A small contrastive audio-text model, trained from scratch: text encoder width 128.
Rows from block 3 of the audio encoder, named by matrix and row number. Each number is 500 + 50 x the weight over the matrix's rms, rounded and kept within 0 to 999. All counts start at 0. Numbers have three digits each.
# conv: width-5 conv, stride 2 (encoder.blocks.3.conv.weight, 144x112x5), inputs 0-13, a 5 kernel for each
conv.0:586622518478521493406434544548434459577547448470424366399518494475482468494552513508529482445486558572545546509493481526554555486489493512489471487520482463466463480526514466466543478506519517537474464444478463
conv.1:544548512462474509430401457378518540579505408545565501607649504527476443479467470455503523506541518460411533500494517479544519504461446550489451445495558517463418461526517433440450477528502541499472527582690655
conv.2:532533504505577423483502505457566554520422388501492546564526491478485476483685618567562498455488481456430551536536529492630541538498489434423470473489520535534531504468420481514522542524502485441407434442498502
conv.3:504489503518559489549568520485494525523466475583581620615513431472472501523495460475523502467481466463522421402460445487551506500524536445465494522499460421440474515506513573625569518493477492517501521502441424
conv.4:517525501515520476522527445405592571508447518455446507525446500501465442443498538557561501431419381419421562550553528517529523524509476514498471479502544524514486460534505441463481465491487482500383431442445386
conv.5:550592542484496489481526557482458534580521487462465394411477507525513464394493462437450505443542590541526438433466489505522500515500477504492467447478492474486520566501480433410455565617598578550455543574572552
conv.6:455474534552482479530509538544548508483519609556536543501521513509529576544496521524532552389410461485574534523537504478542533535488483440490549569579528541517463456454493545552507402464571620654441404414466532
conv.7:460449471504546420462503531556417456514501488576517474431433527497565556517516531524467445471513540535549421452470498492477455450460479485468528519514474405427456525524511547483469546547585595553532515480430443
conv.8:558501476503510518534586512478420502571562532507506483501549477455457429443454469439424416532563521518516543536522528487507524515503498479495500479449504495528579617464462476454447480439401414437583576549466380
conv.9:463514516470471489452596645536476495519526512644552523575584625592461391439602495511548517415518587530474491495524572541529563577524488600528445449515495491428421524543506483457504476518522512490428441530656527
conv.10:471462460447511486480476490517528576584569550546481453457522472515518510465496494480480452506520575563567524508509550536482465474493497498509489479527525519518565573507523484461509489441490507535465475482505525
conv.11:552549556529464469514585589473501588581517527515453455452435558541517498510476452432437467437561602534447515484492485456494502505486467610605581603577541465460477513506510506504494512564557560509319385537646633
conv.12:519534534589608521547517476473517551440442539458471509576502466514486463442382421497545499568465422431469528527541536520512554620603609506496507492462572565564555480496506518523532496482474496504518497505457492
conv.13:521475484507531435490505507557570541489545510498522551531532472494477453450558561545556546478485463475477470453488510497499524529513532496465449428456417369395435464465478499513502569569541538509540549487460449
conv.14:484431459521513575558511483446488459447461595451421505545530500435411438455503501462474462622549497499550526547576534526513520521549520460420475462466479501521541510467423457487475562537537507525488485475420394
conv.15:422401437401388511465441460443516494544522429559496438526629513514456415471743699615577577427436446455436437445505536506495504502468441524495455461490469464464497489509497460484549536542546501492655588486469425
conv.16:509535595617553519514474446486588459457480502444528518442420479520553580597519528506542571459426468545614511483476496545513510495475439481505537584595588571554508472510557592589561434447469516539399385389414493
conv.17:616548510533564564577516440438598521506481409425454510545547492478490470450571517456447492602552504467466475457450475473519509501489497512513473456420399400428429439502476459524533615572516493491559618587554510
conv.18:561587567535524634654645546489516509507496451410445459466408514501501511531524508491547595494527508453407456487468501533526551520550541480526517580571451457499502512480561598618576551548534511500486480488472500
conv.19:481579494404442552412410566516452410596567492628568466492629520557538470483558520480503526460478569562487490479449442429526544524517522590613547498586530523467446475594586449457520419470519460482434427425527587
conv.20:557509501498534486498509494493461510481449485493486521518500460452452465470487506511528537496502522489516529500488507496524535562555591493493498511507420426426411444452469447529526554611559557571515522507513456
conv.21:466428485509499368387396377488461476458511550418469524475468463449507527482505525560574563483457461514545511477464470468595613593610618445484527528473477514516460415405429479480422571572579629582473487510450466
conv.22:560509465460494521534589538471504480440526510466464616675592637511393408544443431469518474553644586528531481521500496453540527513489458525408330390491476436432482536584466454557591568532464426457568690689665554
conv.23:465501493488542498447402487580474454458524470483420380391410555649551468422610507443432392485469523584539504517583658613484527530524534668695581509488506502479479468516491433404451494525517529525455437446485498
conv.24:428464450457479660538452440505472511508579544487509489498473479457462481476456465466481480524467453472541537523508482482471470492504508427438436428436503564574566518392450430439469495462461473510560569450428454
conv.25:529510526506584559515537511540448478489489474494485459494530428463493497476514509489469427531543529544545422430432449450427478486555575447476477475439405398429460471458452490500513497476484499523483479494475475
conv.26:516515478511518431456498567580472472493514513566500523557566501483486454492615556531494486498501542553606555521525518522496489489500499513439438477525442434441433424539486491509565423445470493511446463478512562
conv.27:547526507524556486516561547505518529517430459416417464478476523535523527560623586514510477426452508488473463488530555557552558546500497552508515531571408433454494512582543518542575530563586564564394439446457493
conv.28:502531497484500465458482546537468490551565545500412392374417522504549542503567560507458461406481538577564476506517505519569560536513492507492547558512487491514505541527496506479465412425437439450415376429446459
conv.29:513497486529544560563525518558526516508538596574529494488474493537531500492476439466497502534441392420467463466461489489487506561606628493513513519493552555582535538529531523501529410391408483524553523480509502
conv.30:512490434432428461495548516488473505544453502473538637601556424420491598662542529587577588511561582576591497453460463511478425413427476407458491559569414420434475506452452495513511496437447438424554560581574552
conv.31:447465492477498499507474461510463459440498548427437444417403494496512518527439476462490451502494475496483495487492481517470471455479514466503544531500491494514521563417419458431406482490506506536471475480486460
conv.32:559533513508513506543537503526541561525521452485484524568543515476444429472401404453492508588568540526445515513495504446518529530571585486493462483508579552500486451501460478494490459434415410371513515557609608
conv.33:524495448546576385416526551470385488536516505473356349379469544525493482498594547502531566498472488483502563584597581558562573563554565484430422500548487500524548590522437456514601425473474475502497424462450429
conv.34:469478441408429517434412438459506509538529500539611503450475525543528497477639581538536585434445435414454507500500532509506510522519503500545534472501466474450449459517506478419439461468462442476559505478489502
conv.35:473435430440463555538552549562492532504455424663650580494513448590710668573506501534501491537508485479431429445463570670399403474540564452555613542482489482485467465517561546468453387366412420417533515497492531
conv.36:458490492413413572600540550531422412457535563522475459447567523487489465443498525544558517572549573582511512528535511530512535501486463473464449422456447464491560598463469458446506529515452420390709669593554494
conv.37:488474455495528341365465588539474478551571505482418443480474420456528534591578505471492501405509542581598544521521496539504477451456487420435439522570463472496495542450424458511513460521516545560453434433505546
conv.38:485468465504525444517531518483478482465505574536505600587485499460427492545553515495495465578629539507589453488510495490560556511520505426367395462431405456496575576482453496560585499458469491509518557525474448
conv.39:519504482464487679604532520492499477487473570562489438412466456518523538556614595523506454500473446457504481460460508513491482501522550504527522505490441436486504500604629565518511494472474484517610518461454440
conv.40:448466475524493510481495504469514513539486438494494491531509493517508497536566553526478465472442473427436501491477487453529502527492478462491507492513559567531525482516501511562523469475457446422468485485456444
conv.41:472446425464520528509532522476498497494417482610592488470451465510499419390606574475485495515462478470477391408471483473459459485489487513513502412433446486472502523554567500467490428451473551552613568535552513
conv.42:532508511488484549504467487503542496451476494416440445411440437419451475508474492458468495614621570546525546519511515514454458459463505449508487492472482495531545544454511486465489527513501425404472489486499534
conv.43:470459486522526501477470458546544555512512628440512527491448441428411422427446475455457441509493482526602471476480471476500488486455420430430417433451557527537535565422469476504490441449479508510479502470408449
conv.44:469469480487488531568542533534451390426436463522552540447473515529536546556524520547566567532517501534542501470488500510451452430446459428431455460440410404417428499509534538533527516524527549577570538508506499
conv.45:512522519520540507495516495438486477416454441473504551565576556527550506458373405468455495534501482466439511544548609561551570608583564559518521492453435443474479483472470509488511382397408369345543587576559472
conv.46:529479441463479482494534453439602599457448506431374528650543574429388432512389397495521499517559495506515422450500455440544534504465481502398420484507504491525550520497408450493482490510442457455448491541525455
conv.47:532529559560497604633505407467543529438458557452524612531406459440484514471563567559515464534474447485561475465464451461562545532526499486524563540498459498536503432522508545510442528515524536527491498492465518
conv.48:495479525553499564578565464520610523369458621394469590496363507510482489497495506538536486490465450518524408434448465470477461508515511500544540519530501492526498432460512517514453555534520563572522497485501539
conv.49:437456468473535508529523497527511506495429409497565549439438437455502557522597607532504525446397344393482523491464493513574557504516512466511538486505438453425430456424468503534523599604601665628596592524493538
conv.50:479489548555509502532462561619495405482508554495521470419437515562566529482536561524458436430468521617604476483508500497473509519526500475460485454418496530524539581475512507455442504488520542535554513518545519
conv.51:501478438456498448478445445396485492574481400432381432568635498474465463481588538552552524569563476422384555544536558541473481515511522455459448451459529542560569547498440489519525567543564536546531535533527512
conv.52:470486496460516488515424466561522418454543523411442508525534452457497522507482485473500502572549553582532477494494503521469475456510552473512561558562457523522508482475485509530542582566544532511488491503470466
conv.53:501485490493539432421468539536471486534447359488551506542561439437463520562552515486532576560533536525516569523518522479455453456445514433446450485513572603547487469439491511538582530510521507519429381398458474
conv.54:528577575555533552516463494542488486533558592441444444411467528504479488450529479470461444531537597591577501507496522536468460480496496550546532496491431431453474528523535539516525508537504454414504548571573527
conv.55:411415400346324573508474400358582522523552563502494443453500556561529523585475508502498504533445447455458428419428456480527508508534520485456467488491589584549531527440455454431438464475506492505676650643652598
conv.56:542524514472453493504485529537516524564568474485423427447535653677608549490424418399420468520534546487405554581631634600578605616582559583541477434441514496499503519534471431419464478505504482427491527528573536
conv.57:457501519508565457485421556574530523504550510570562547514542569601528472441527516433413400466450481474452516515566534501531546559522504519518436423486604560514499443522525471472531464480492488503486466455532550
conv.58:461503523484487451476542528536424507536556482509543464534626487485489467503470462487538577430469455460422486461454486459453486483503506523517479456489509488458478486449448412427462562551531502469427415440466457
conv.59:486516520565578385409495546575489472487524540551479452454458445459488507516517533494470422452427498536571525520492467500515503496489510375402460541579455451440451466448483521580601433407459494510524476468484491
conv.60:524517497479505474470433440480553429419421433378477586527442463504591641618556559597583583469442434455506465479461485539460427451505498411486573542550458488519478429500494519512479572552549617594408453447416451
conv.61:480509506518512405482557521493500553575539459558511482597617545527498533566478489531545506428503508510520522506506494456604638616599556489453493521519626521496497496447425467477469506511525504461375422511581557
conv.62:568465436458487504549485465419546613599499584531489510584562421436463507503527544518485475519577528517505445417435490536586528547558582386401434458431456487526542543493461519553547495477500546519575597550515504
conv.63:503516516487478473506576550587427519473520563410405467478435521492507535511469462465465459507569546561525442434448452467456476468483479473486503501477438438493553567488499510515509548544533540547496479565539541
conv.64:487473420484554526496534545541459459420461455525397385404393525568624588512533520546511480455450447483501447454494530596405433464508527559547601569506552527520515546534513522510500485491480454484530522534485447
conv.65:507502525541568451433487495519442450436419459524483484486484522493504532536445460497514562377408398451459498458485491470486463442470449476525557564611513519511516504450476505568609516512500532510485527508422396
conv.66:525552574593577612553573577573436492414446476449485523508458499489525525501524507550504460462468476568584505518515519505456458464470481485455431443486377415452477474523556566599574514533550591591467423378395421
conv.67:479499533565521467457471469524485503477514505472521522473523482477491499495463480514552569473441463458482556507554522520483525557563551487502488502502579551517518498480539580564577483462469473491529494427411435
conv.68:452437522519478476527490476619598533419491523480646635474452472501580580490528541489443501523494494494510476503499514542455487509510505440485525484509486516550474458411483542522547439413448448415548523497469581
conv.69:474487509544621523462473529548447478543580484516490482498548500510510473462468451471525506462462461439416473504499503513453473496520530530534512492511571561534493491493494501527588500487453430457501442393451415
conv.70:481495517541556550474424438478439438396465507433430447425382474457487487480509511554565584488448479561619543536512494507520508486503518477523528520541440417415409386459516520510500543543528567553580554515458477
conv.71:541504536539476543544498507499521475497485508596581479399440475505536549521574559563533512450452478526561555541500508564461450448464456413461484490474548564469456472521533567517480436440446497531447475497545584
conv.72:490495494528504514527469440481538529463452459516452466440421494524543514472603641570503486533475466462487450463521557543569580577564554463518533495499481488510472476555573562530523489473506510510480428433420486
conv.73:570579555572567525507545533558509498512491465414468505568546467426439470485448456499508495493480471469478541485504471463544537511533470549549529548518457453480496499531496549562561526481418377385546560556519511
conv.74:545588538488473646524475564506448446558510485607513385376447497612651585544514481471491487533520542544507446418460538577430474512535515542620614540544463479488460483619643580454446547585582525556508507495533556
conv.75:456441423471508516479434482504623578541536522440462581634549536510477472496538483481505455521482498484458459511525529510515567549574547473459437450497474533565550503480436460503522486474449438443545509473421489
conv.76:487464464434374483490389331432582483391493588471458519442347439436429431397506518553568523639465406432482558615578517537415408408405430454482515476445512521520492456517493499448384440440453491524523610592507548
conv.77:522530525521536489542507482435568499464393462557514537478424468488503547519524540567576532507472450464515585518487470508567505483468483495501513487457518461444436455499497504490469470490462452514537588556473405
conv.78:561583582581549605579538532502477461501535565531534496466450533519525488465503533523516535453446434481513520556534473514602562554515499551549529488460526504451450438526561564531517479491506525556432431426462500
conv.79:588520483508476547570504421478538554520530560475489620634579495421428433473513515510454470602579462471457549571560548524487483437436446498460474463459366432541602536487489511529556490439388399428597613494390384
conv.80:480480499551567432454472417480440484451449474481554573513500430416488512511502517524489485453440430458503510492514516494510497504530558467469507515466484480503513465406378485479479546508521506542468418423430496
conv.81:506467437513603485459584587522446529564481526483449544602570480464456496521515455512529520472528497465558484464492488454519495504506519494457424540589463461470497496476456475541603499515439484530505501456448448
conv.82:494505479482512437380407412398571558479425428435416433461462501523517503477553543525546509468474480499480496503497513515537551527491508554546553513528611593584566563531530512510538371403425451420465431486485499
conv.83:497546587592540516503525570574527486527516560634610538485469495513523517493456478517551445505453443467520554512489464460538531541515502532560533525544581531485466492494540550525524517480473534569470510527565520
conv.84:545464464517492503528497430473485495431470535428540626566434490452537558537468538575587562609547494483533577576583511511487479472473483406431510495444450490514527520483453507514489421382385411428529536478374367
conv.85:507442471547549387497547489436582532450455489405382466518487525493532551571432418502517509591556499475561457490526515497546559550542533530493552551520483454476467493453433513545529491480442510540430514594553486
conv.86:481479467455413605622583486443477512549532506422408414441541488497451435475613540513473505414444437449423484479471489508509524535522494479474452458491522499495535572450434444445492592592599563528576618624537506
conv.87:490499518553543360378470477394448511598550547569500416386449466485474434443554527506485529428445495513526443475475480497488500511525535482440472520516574500447474500517509478498519537541621608602343405521564528
conv.88:551527494503536610516432458425505492480456446403460479473515497512520524540615589571593562527513482478520444457483475520479478509540556574585542527521486515508517516567560516520522611588599582600535560503522554
conv.89:571535517527553625553527530488560505448441504509548529522426435443467493556455467469502515655578522518542493506496514508475460416435464479459443472560544601578538499547533524537579477465396425457507423342395425
conv.90:414446455459505443464430439472514506487498504406405421447472616614612546470516499498508471505515493528546522578616610612583639650647633561526494444408465470480494474488488476467449472484507552538440467509494494
conv.91:586538483492480609588474507419510430472480486545502445405410562539488448437548566528504476494482431438455504536546539524468500456433401566606539524519518468477484487577580532463423509538553582591483522519506461
conv.92:504444458515511556581476422464613570423451571441455595577502521533503509477546531533525478588496439478561465478505503516462479518501530493521523505500438479547518456532506512521520562530518497532598591518442485
conv.93:408415438476479417507476469481558477440413438536526533595566416488509600696600552526535540454457493497484447472449468518509496485519552409463521580627552521507505528505504492529544497507506486480396437453432408
conv.94:508502446464510479480541522476570583550446479422412589677569497460455502579501476513539470435499472440464521469426452430555558544514538489419472563552419434524590516505429441512462591571506467486524523521482383
conv.95:507495506496479489543484474452513445411379487520534604563485454460501524521638606612553523466502481522553491496490527547475470487503500437433474477438529504522499461496499507526511522543528564574463497471481489
conv.96:532491493543573493520566561511463484461489550526453461485470523472461466482577543530524489416449482506606562584541498446569566550558575521453433467482489491448457421506463456474480488484482538587476500521498463
conv.97:532529548580540454510532502483531477433463527573608589506475473452456482531440467517513513458493505489485542527492494475508487476448449456443454478470597559524494482457458464501496397391400440469414430498486504
conv.98:385403415438449470472401443502518481450523537526511516490524483531539524545614576549537513458463460477457433455510574609476558597634656574588564551512515497508559478490479509474452559564552515524464444456430480
conv.99:372449466490530397383421552537447463585555442544532465480567470519532522531390374399449517470459484478447485486475508487494508524491508504531498515544566572517492481442459451476498449442459464491433427448497523
conv.100:447439454470498454462427513514454440469457476436462479566579523493440431483587565533558556525533556508512520545545525521481520574562568566531515507532418429425454463538504501518583575562567537546446469481497464
conv.101:618577544474448570587584484466550559522513485418408435436477509527502492481456448475483511524558545546561482481455490477469459463461435593580540545479443429449497508555532497449420545540534499451416510604562542
conv.102:463426425435433530466406484485485442507545522500516548519523414439478520495458458431425431567475441466508501515516522533436432420451474485481521526527520548585557494483462458426415536509467464482596532436453484
conv.103:492485452480507451463395492562464437459485480583548523568578597597474388353446448436428418487500538588605637633627621554586568539507472574536424328350439457422425414597544466446511481508504506536501480451437493
conv.104:378422463457437550594531532556546465479555565390449474450453469469485506518471423445433458601519523560519559585521533559455487501515550431459495480518466504578585563412467477514534509495522515495527544533552583
conv.105:600589583522538473504588588476420477531485493566514508548534601558504522548509516539530530434480480425473510504497470440504512480463421535509546609588516520476471463569582575627623481508497498537371390460556539
conv.106:428469478480510508456483556534549581631604519516512483487553494503498502497477466482493552453404465452426512522510499478546537552557540499529500470489605603550482451445442454449466495499512528522471407430482502
conv.107:459437516629647405462528545514440503441372455540503517560542478467446478496471442428423434478494473528655540535529466436544519496495482411403433491542505483482456449412456537581615383380406485526448395412450457
conv.108:541489440455427423390367364432558539526529526441450508558487485458435486518457439458490529577514441470466535559533500496506492481476479482463466469475507473443442458484444436427456467469448425471551608625546489
conv.109:433449385417467409402399484404508535592507413464467499574532492494478503506505460450537533536503500496420507518551538521577549538529500499528507509555556559508462463493498503523536569559542518550586539520577548
conv.110:518526541543491480562468400461476502384441541432477529439330504476471527476462513533500498573507492544586524543552514502548544481480478509511562564479489501538561520487519600564490531516523574562491530512500520
conv.111:440473477500563415418545643565458530576532549559525489496529491524539569534531506471519555485520505443442533503502490502460453468489528479464446513559565535528541522500485498534575438419439399396367356391467504
conv.112:572537508562580509544557465454532521489407468541554568539438439500502534572493470512475401553492468500562516492483505508504489495517513425462457496536442443465510486496515526565547424383387441528529552492404414
conv.113:521502504528508539537584532427499525467470491516472473476522663604494377344488476462502493549579538491549563529528496481517524529491420576533489450438493469475503488532493457446427502553515520538521512546573537
conv.114:581568589580547490645610493519567548456468560403458642599414584484441576673561561572473399521510523529546558586528465468583555537502508544515589647604470455464454444508472533590509566536486527498392523559521493
conv.115:462417457522553486558575502502564560451442518406413490473446538506480469459488500510467564535498466426477475482513507487476471517516514523521517548496436459458476496483451530568533556536531506520519507508493478
conv.116:566583537565533605542553524501449468486517647463456442439362502508483473478424424440410413488440461520575506494517541540503548587620614486491480459449525507536503530542501472475451539519513502545558529540522529
conv.117:529540537565544442541553570591514497520520539558499533535459540514495519555458470506537528532518521501567538514492452451507484480476490554570577616578486450441450445537529536601536531585577552547427480510553550
conv.118:460525536534554534537551608600499481508492428560555516530549442482497484488484512498539594470510524494482458424428471488457467483502474484527544493471476453469476489477523551584605592579566546556497498476488444
conv.119:489475462466510522589586551549551527457510505444419421443412489527486475420476455467470469610593543549519474460472496544470462491494466480514500495445411415462464484468452468460455587601609562552435470450408393
conv.120:531541525505518389436636667567441453452455455495458464522526528499462455475510434467471459438548572518463550548531530529470446460473490497455461463482442434426463531459437450485529537563517512492445462550614563
conv.121:460490518506479488454419454559495518555654686524529513496525459476520490484403400400346353444418491594669489509527532528545565588575572489488463413415543569533504486484495432414420443447482547501518493474544564
conv.122:566554475392413506506500493526427476586615580411450431432593473449488487481501482508472483552611616531483544528536544546512485475523540466503471464524480471548628638510500458422496564503471442435464544563494456
conv.123:492496520515438626564498464517466369401453450595634500386417463494519522494485488472477473499478485487504502486489499531510489501485496429485468446451495504474462460498541541480456451440434440451595580505484501
conv.124:504463448479526517536579474461533556464445469487498590633514579556530503521476510559541486463444426388434476494530480463510518522507514540506483489514508499495497450503495509526527569542523495517473449386354347
conv.125:570535524484459477480529538470512532535507530491453454493529503475471516536551514504510490520579586538559477476458482473517491466458453526521494517545436394371413481474459478505522545575530524479514495527553506
conv.126:480525530534541428509554511457517556503411448542571590609521458426454528539454478527548581440489462435476503526496492489572530520491462405411479543506569506513533497450508556599583516471457419448425430464436429
conv.127:551540581493391651601517519576545400418547586562636568484461524491497509524527541521470489510469498561595532544522499487531535496462435560561575577562438474470444411574564523486483394402425478495585580565564557
conv.128:508492516531529568553524495518474519544508385501457440537584477497463465467550528497513506521494507499466409392438461468478491452447417450489478457473518523557579573494524529529543508474483473462586501499464439
conv.129:479515543580563514556558535546540505480518562505477495510516539533513505519466462498511523457441454496464537524502519543420461474502497590564584563565508469466452448459496530540576487498499527515407475518521501
conv.130:605567531529525408470594511448461656595475502464419443477557507536506527563468438442479469438542511476476464429452485488576522511523519494492535602586495442413500532496508532566543519509525535504372418499601532
conv.131:451447491551577417432487441507467518476463457516572504483464543551568478403505530507506492433460434505551557566577597547566552525532501440459474487433510519530490464421453478496480514500534558618451414407431495
conv.132:454447442479511568520440455539604465447472562446581700639545400416484556555505549515499483537463520506488425464474432433465473469478493417436498491499439520570498458447497508502516477467464452456604565457411416
conv.133:425521601551448632630431459656526381442595549487585475438501485520556510451426481453360484511459522612591507485469522562499516511507486475548565491456438489530508533478567588522528459478550604592552493447468553
conv.134:515545532577541525531527493485483499465470469494478548514485656621588542491476479495509477465492485492508585647690661637577606580558500579540519514508431417430426424566572520521499457480455474494428434469469428
conv.135:568511522472483543551483456472592546420445500352378457432455492507500502519534551501447449481485506517531492498553538558483440447461502513494500485480482504521490517608563522509431477469481463473417434422443490
conv.136:505499495539584596570554531515493495490504506497461423471470524543522486482652565538523428399398435463522490503523517513529515519526526614518535538552387405399406452567497472504497571557530522507521477466442401
conv.137:454465501547567564515476526516506430474451485467579551488458398460530571525471436425408417562450482518557472491492487510481456480485465405466500510501552616567474462431509540543596365365391480494474429425444507
conv.138:465463493511489551566541524514558511552511429537545531522550431486486533542469471489471526479456443416422470451440463482529512494494509458500508494506435422416461489429519565567508491447443478487577578576572552
conv.139:489537480459521588546489611512591537606575513544511463515609546606554433397557508441451510497482546503459504504508519476484487478495512557590498409513533521536499512529517506490529420459479438453407457496563614
conv.140:475489566592619466465479472422467492484508502470492502526480548532529552544509515506537566477493470473490557561575568562564608638626595479475484512526408425452482491444477514525528563578557570612434461452471456
conv.141:448491562558515473493448468626480512453525547498545532552494522503519516525480514477412427450423481633688537499473405448478493512515506519512510489443437447452422427512493487465432561522561586582510470436519599
conv.142:517475432417437476472561550480525613540507387610559504550578497501483462486479446487562561514495477432390468497467493491488491481494457566550495496534547506487533537547489474482509532528528483498526518496524485
conv.143:447413440543567495447480447398508507515498526553441421454510585606495413390625512491488433461471443401428431468596611525512560568570537579537467429466523481470481503523465468501535459481462524567480444465435384